Weights of a small contrastive image-text model.
Model: encoder patch size [4, 4], text encoder width 192, text encoder layers 6, text encoder activation relu.
Training: adamw at rate 0.0016, 7300 steps, batches of 128.
Data: trained on made-up road signs on poles, 245000 training examples.
Rows from block 7 of the image encoder of a small contrastive image-text model, named by matrix and row number. Rows with one number belong to one neuron. Each number is 128 + 24 x the weight over its row's rms, rounded and kept within 0 to 255. All counts start at 0. Numbers have three digits each. After the name is the row's rms in percent of the matrix's.
After each neuron's rows are labels from the 100 images, of 14976, where the neuron reaches its highest value: "strongest on" is what is common among them. Only what is clearly more common there than usual is listed. The data: made-up road signs on poles.
# fc1: MLP up (encoder.blocks.7.mlp.fc1.weight, 480x160), inputs 0-159
# fc2: MLP down (encoder.blocks.7.mlp.fc2.weight, 160x480, transposed), outputs 0-159

fc1.466 129:092128117098120151122149142142092136104102141124156073151112111107084089104116099125144093131127107168100074117156160093129131096119148091162135121134070127150121117101118162101157093137155135135168114150127088119083116100133098108140131128106119129104130121153155117124085143108104105083124137119154109145161156141154144115153125140125131137138081109138097136100114101086132167102146145126145170114096117082188144123158145137115139105087162090104136107119118114111128156108125136
fc2.466 114:085122111088109169168123140158129145094130122080110121132122112151135144086152123133130145134120115112085169097132171134128095110113150194185154146147107137120122110123128166122121139119161113135112144149109106133170112130157113113152129098108115150120149118153139130143135132128131114096114118127132109116106145136146096144156115143101154095141105123154136094158197169108139200118107092096164192150125099110109186136156142088129133133109143107144128133110140136124118167109132107
strongest on: blue face

fc1.73 095:111154083107153140094131121117142168101128137124091131141137135134117107120163131118128135160113150212115127121150132118118131135101126137115134135139112088166172109112100137104132126161139171118154131157077163129118111135153096109142118129123104136121107128111097115138143165094106106108131102127154086176170103157104132136116099111102147157149118148147121087087161128097154123131137172119180160102087143124073085120134136153152157121104145076116146118135132115125150170144133085
fc2.73 095:116174136128133119121037158093120089122136105108140104147114115131120126166094111121126088140128161157117121099190126114110146106113184148129112130131129115098125095113114160115143117120118113215130118143140160115118140096139121115094136116116126119151094165112128117111120120134128100128101140162117099126178118142116117171126116145141141112118113135104117131128080114137105113128162152154098084173114073102137134148146183160133124120143146116117082117131122121124092112093113163
strongest on: red face

fc1.195 127:097165153133160123109107125147134118155145147128130118136121106133099140085154107145164121153118075139111126090180108130165127104074108135131130118158136138130138119147147117056074086176115153140164119124099104124101104102112139125155118117125114135123117094130103154132124135108128138110121087078143141183143124161124164132168106141144119152138097091127128131109147187122129128128174111115109162174137125107139137150107104119155115082091136134094163119107141131139152166162104138
fc2.195 124:121156235189193093123124115123132121152189130131118133123129130129131129128119124169160104156099108120120117119143096114137098118135120145118125109158139104151108130213119099125121112124117134116154133080101089126137110105137135108160100143104129137110150141100109143142117128131134202090145106121134202142133102131134132098130114086155120092137104101128127140114136119110135110113147111087128128128126118120110118129139108126169127128113116179124139129141131137094098127100118122
strongest on: red face

fc1.228 124:110151116095126150122142146148103132119112145133126088133129132122068103111096116117146096115126131164119078127173155097123120094107163082157152132129090140148121124104110158113182111148149138137149133156121097138093113077115101101156131118102132143112129101153175143123095161109109115093129165139172110144157155150156121137167133136143140147152092130143108101099117086093136164120154145120149154084096131074176149113150146138096157121093159087107154114117137129131122143120123135
fc2.228 140:133127119116117205177148124193119133114107102125104129117121109115144126125125128122105126118111108115134145120157172129114097122131131123202130127117116145122099106117125183126095136094177101123123109116123103122131103123142130130126119120143120121128133116182144137121124103154131124090122125119114114123127172156137101123150115128118128090108106095110131123163111107107128228134116094098153145115141124110111245134102129127085114136103125115118154119114129130110128156109121134
strongest on: blue face

fc1.50 095:108200137110136122104149093127123132141139142123113130126098106122112118127179124145125119121102104105098112107115132096141128096094135131146113128113116097168123050118106136095127104145131146101200135138120118135099119123127122121133117086088124144122112125141150137142111142076083120117099176134134113169109134160122158096134131130175185181134108120137131117074144143128148146151126136127112086132141138121176083116105138120126138117110102105077157105086140135135146165152103103
fc2.50 095:121107112143118143123102133101144138143099138141096112095119132113132121112122139085113115089139125048122126156171113129112134141146128129147114132123127114125120128153108121139142130133121137137167137087149140138069132126100125167100147126100159130125151117139120126151118153110149123124174143131138157128076138140154136129115104132191159094145137137129127113135120122121119132113136086140137140140100238096192114114099113133130136160171123171129157154151133139125201151154159099
strongest on: yellow face

fc1.257 081:126175096083131124126143131152107157115124179132127128146111135135112111112133100119166106159135131169123120108135140119126118133118155070150140135104101114164132091096083144103140082160148131147132119144101141120100091109164099097119125115124106130124106090133150127118081125095111105089114148159137100146124124138124177114142114117151135180129085109153118138107125098087128150112180138112136151078115139136117127178172160149104131098081126079095136121134132114092184133127119145
fc2.257 082:072096136111114175154133137125151121128139115089130075120092116146139111113129095150134113149144102131068151075122128079138108082089154181172144107124130110103154116149122132096157133143107134138144128137098104117130127121124110101111125161106090120108128169151144113111137143121107124107107141136124116141136130128141103138132135151081142133130115090141123115086180152100132176134118176125130149192113111081122163136125174149132120098132130115115117092168113123110107168136153091
strongest on: blue face; blue rim

fc1.262 119:088215120120145118100140089125126119117131139124148122118104104132116115104179101135128107146107129117086130096136133127145138092084140121141124115131110081144128063122118137095121108146128152103195119140098138114098118108110099092126085086080107138104091103146158130138132139090088126110104164133138103157128130140123150137123132138191156176122110125126115112079132134132146124119130149137118085148136130122176091132140143107127140125121106106080131105092135109144153138154115093
fc2.262 122:134091123151131119126129141112139124162141111140100116102102127116110129146118135070098149102132120042132134152164114144126126148146125131119104135100140116130097117170130124145141120105130118114166125080176139130096137107102140143088185146113170128140158148144133129134138135116164128127165116131118136124056147130131127127103143121164165071129155141124123132130106104127096141131119092144132137133119214100197122159101122127113122166164119155108136151148133134155182140149139128
strongest on: yellow face

fc1.447 093:096152088098122116106130122100150129111133131131128118142111118142117105126128121134134111121118126115103135100135121132153125118108149107112126133134097085151164093105101100113189115157131153127212140139106142122120122125128101085145108105084114129137121132119153112131153158090089093113113178163142074164158105184123112117123089124149118152140110143123103127109132186106123098127137170132115075146134139135156083125164152138154153122109097070097139094117112125145124130135159080
fc2.447 089:097152139127123123145122141174133119152126142125132147113132086126106114132132105079111168128093091095101193119175091160118119154075123118099127086142119100101124138120160090104113118144123117170165126103103180116178133162118125124099122119112106113137118138116103111115188124102107112170108083091114106105083113080119123115121148142159126093124116123124103118114134158125153083122140129136138151100143178155153095135139109083150130129133113130141125102102108119112155158116121095
strongest on: yellow face; brown rim

fc1.328 133:102155156144143132109099109137145114160156158133117124127127108146095147093160105151168135134110076141116137094170101134167112107079100150127136111159145149128141127155148105070073093170101143139150113125108096130108098107108138134160130124135111140125131082130096166121142129111136141121131081071142144164147126166125142134179089130152101145131110100120141122113141197133143125136172117105118148179140130110132134130128100115164120098100123147108174127108149134140146162160112144
fc2.328 143:113152225183188095116120102124130115148195127141119132119132121126131130118128117177161110168094111124114113106142100125135103113113101149121127098156144109144105127229137100116105109127119127120147128088097100121132110100130137110178097137114128131107146130108108148142128118125130201096142106092134193135134102136125138104126134091159124110133098106121127143111129134112147106113147121092135122127130122111100120132134103128178118130117101164120139121123129132114107118118119107
strongest on: red face; red rim

fc1.313 115:136150122085117137146152125162177125115135126154105151161136115125141130085117124105174108123117077149142135105126072154160136151089122145118110133135160134111146109096098072110148129138145153099131121106107161116104121155106119112129126095097110107140115133120149112150118115108126094137105173118104095197134122143113160107137099137112162186101135106158118149145123160127083095130085138137081121148128147168152097168156129158134110108111128112106188096141150116117105149151135119
fc2.313 128:122119106100110092168154101226139122115104126097102189136112110149114142105091133131149120116095094122109151109100110195150113195123138151126131133131127121130140109115145092132125148120174131116105142138089199129127124201121131103160133130123129130130133135130131132164128130131126104122130135126126107115136125142132099088152137108121154107127124120128134111175130116122120101141110133112129130128129114252139120128112127141113113140108115100116138125141147120120110143118121135
strongest on: yellow face; yellow rim

fc1.191 100:135142118095124135141151131166177130110131122154097152166146113117146124093123131098176098125114083157134133106122079155145140142086126156118111135136159134114145114080107070101143135138143153106126119115105159120105126152106119104130127091105105113142110138121148111145107114104119098144101160119111084198145123144114160113127098139109163182111133109166113144144135159127080095128076142141080132152133148163149090171155136151133118112123138107114186101130143113113113152155140123
fc2.191 118:121126126102120087158152100217139121118103126092108188147108107147111142117076129139154131111090096124107150108104115186148114192122149157119129134135129123127148103124151090134122154122176128112099139150085200133122120195121132101166138122122128131134127145129125130158126126130124113117123140126122113119150124153133093087154137102120166112132126124124130116167129115124114097145111145105120122137129115243136119121114135144125120145111105106113136127138146119119116142111117138
strongest on: yellow face; yellow rim

fc1.160 091:116189104110157096109190157112122128121118112103165128142098139133083124139175118105102099129140133103115106128140146096125164121135104139136122118116108088109120065077120149115143105122141130080197147132135132117105154118130119108130115114084128128149112088133152131141125137078119100125120102152129089139136124173127117136115135165120150126138126142133103129063149143128157132154118115159104159128134141125171104121130138124152128120133179092077073118115104118172127107159114100
fc2.160 089:129089115109154115100111151081152108167148139121093116135100140118116115116118098106139138093141153088112135136167157110126146144131148120105113126142121099107145105133130143095134098158141144148136119103140186127091130127139121160124128101064132124113141141114124121125139153100115129150128124127140140139068117142125135154124125124171149081133107153144109170112068071110096110112153075133138172139116209103156097118128156131133140147100141161105160113133102136133173137172093121
strongest on: grey face

fc1.323 122:110133118096132109098123176099128159125100132096152103135144139144103128136127149160142114110115112119112106129157108097131101102105129090135145122127107104150125126106104103101093112144096159096219153147141094158114121113146116137168136136104122164140146141113160149167110173094094097102128137095176109160131118126139104095155120113116128121167105129165123154120127121101130135160146121109141187093099110117174097117115128143098156123097181102130145130139124167109113172124106096
fc2.323 112:097144097126114121137125101132139139121109123109123128151104099106127115099136098133138106093138135098084097141156178122109152132123097138126124172177086115109126150127132197104095098128160135139128126156117121100122115157128123128165112116087118125105099122126123117133107138120121146102106139101120106137110124144128112114116152153175122083121096127175112117113148151095135148103123018161128202137123190122110145137140106130119124138143184119128119109142109122137158159124110122
strongest on: blue face; %

fc1.111 105:110168082080131132139145121147128138090099139121133125134103135141100102109155120102148132116128108107103140124140103130154143133101124109118121133107093083142136058110096102087138076151129160106176131144128130118107113178150115112110119101084107138137114116108163119178151155107097079097115140143148078176142110159103169091113099129151146147140105125125113138089162155101136142138139150128095148144130131161165099144146152146122144109099148085081134107124121120158118123148128099
fc2.111 091:127086134152093093112122127132151126149147142113099139126107106120107105141168105091107145113114148107101164136142084120098161145123140154090123142154110115107114120125123088100094089145094136147116150120127188134162120187128127144131119159081100140137100164098122124110157147141118149160095087088134119129106111110140111117150122161145156103140137111144093124104142151131142081150144105151176160141119177120118102144079144067155137120154128147143181119119109137144143173140123140
strongest on: yellow face; yellow rim

fc1.42 090:112192103094129116111158135125110132103115146141147105141099149130105110101154105118136120156154131174118127108150152095136170111131148078144151126113085121155125116110080152103110082154135131094161118161097102112113110076118112100120107120107120135111113091120122121121143136100108112078136135156147097151140115130117116136141104151156113140141087135141105107098118083096126147122158153151137170100087120104172140171138161154107136117082145072091131117119126118166168143131093126
fc2.42 099:093113121102146187153164167127120128109144119086126072109116154157124116091139100138128113134184147092074141109142182080138122094120159147154142121136112116120151087101136175107164122139131136106101131134118145117104137124139109124117123139110083122105141134154169110114113127113106102074097132155116122136109146126137086144122142152098143109126099123136129117088162149102125186121128159135134154159125143110117187160150176141118125074111154124129116097164105124117128127138148135
strongest on: blue face

fc1.15 100:102109119088169133092190165094132157138152116133125126164153129122119117105123147128140116157120131172108114112170139091153138107114118129104131124121127115158158122143108117070148120154134165144107119147118135151101154111134124136184132121144131144114113131085151131146123153078112107076142139116146114172151083121132141118155106140123156179133101156139127122095125093080123126150149182150126141102101165113079105130131132151140156124051126097127125123115140138142139159154140083
fc2.15 099:088146112116159116118100113117116103139116124073108089141141172109140123119171113171145166119123121156088129120090138138118163091105145111130141121158113126088122141136146134123073120111119104125175107134106112111144144155089122100103115153103114114146121155116054111128106114130125102144112131096110110113183125108131106148134135182120102174106097121119113085103073112121143105118134146193140088163130104129107116134152151110098107141140100141124096116157125110147096115154136095
strongest on: blue face; crescent

fc1.143 113:107112088085136100094169149100149156110093129113158118139135148136124112126148148135113091168149105131104125114125082090142122131125141117112142139107090097124147113071122080100109105157095163129169155170121100134111137111156116119134142137120119136142122113096130124150101148074094094105116155151146064164136095118129176098130123115100137138153103117119116148105150156089131112149144161147131147166127152120112088155152172141155154115086133080110118114139117140120144151133138083
fc2.143 094:129176137168120106105070125128124132118142154088115136119095085138135118130109122141142142116031145124107101147173141105114143111087096080132117130156098103097131092148126151120106131154119142183154143142117140131106117131120109152136131096077106135152114108134115121131152138123105117160118120094137154137177149159122132112115112122195105143139140111098126126125120133148145131163134115101158125118117175128157109101156068140148132099158093116102129123110110131120169111174138147
strongest on: red face; white face

fc1.138 095:128132098079136122089135149101136175108119152104162111154097138138085100110140115149128131180147106156123148119143096093129131116133147101100140131110091097116143095123144093087114106157102146145132133164134109124099127112155128131115126120096103131121123112099140125122139137072111101092103148145142098113136085107116119113138131127138118148144091123122106146076135145083149124130168151142153160177128150099108101129170179114172156095066137092083120113135100132132142171138155118
fc2.138 069:111124176142146105095147132123133109124151121067116096158122145134150101144139101146136120139108135149085113126138112144154106116099103136087109129123117087077141085157158128104125105132142132167165129122090152108110116107078105100098122063094108124130148202099109106119142136098103137104122088080120139128152100139137131121108144131122102168118118113146105174115131124110182125148124148122130158126117144142145086159122111112130133096115119070107130111128101115121151111176132095
strongest on: red face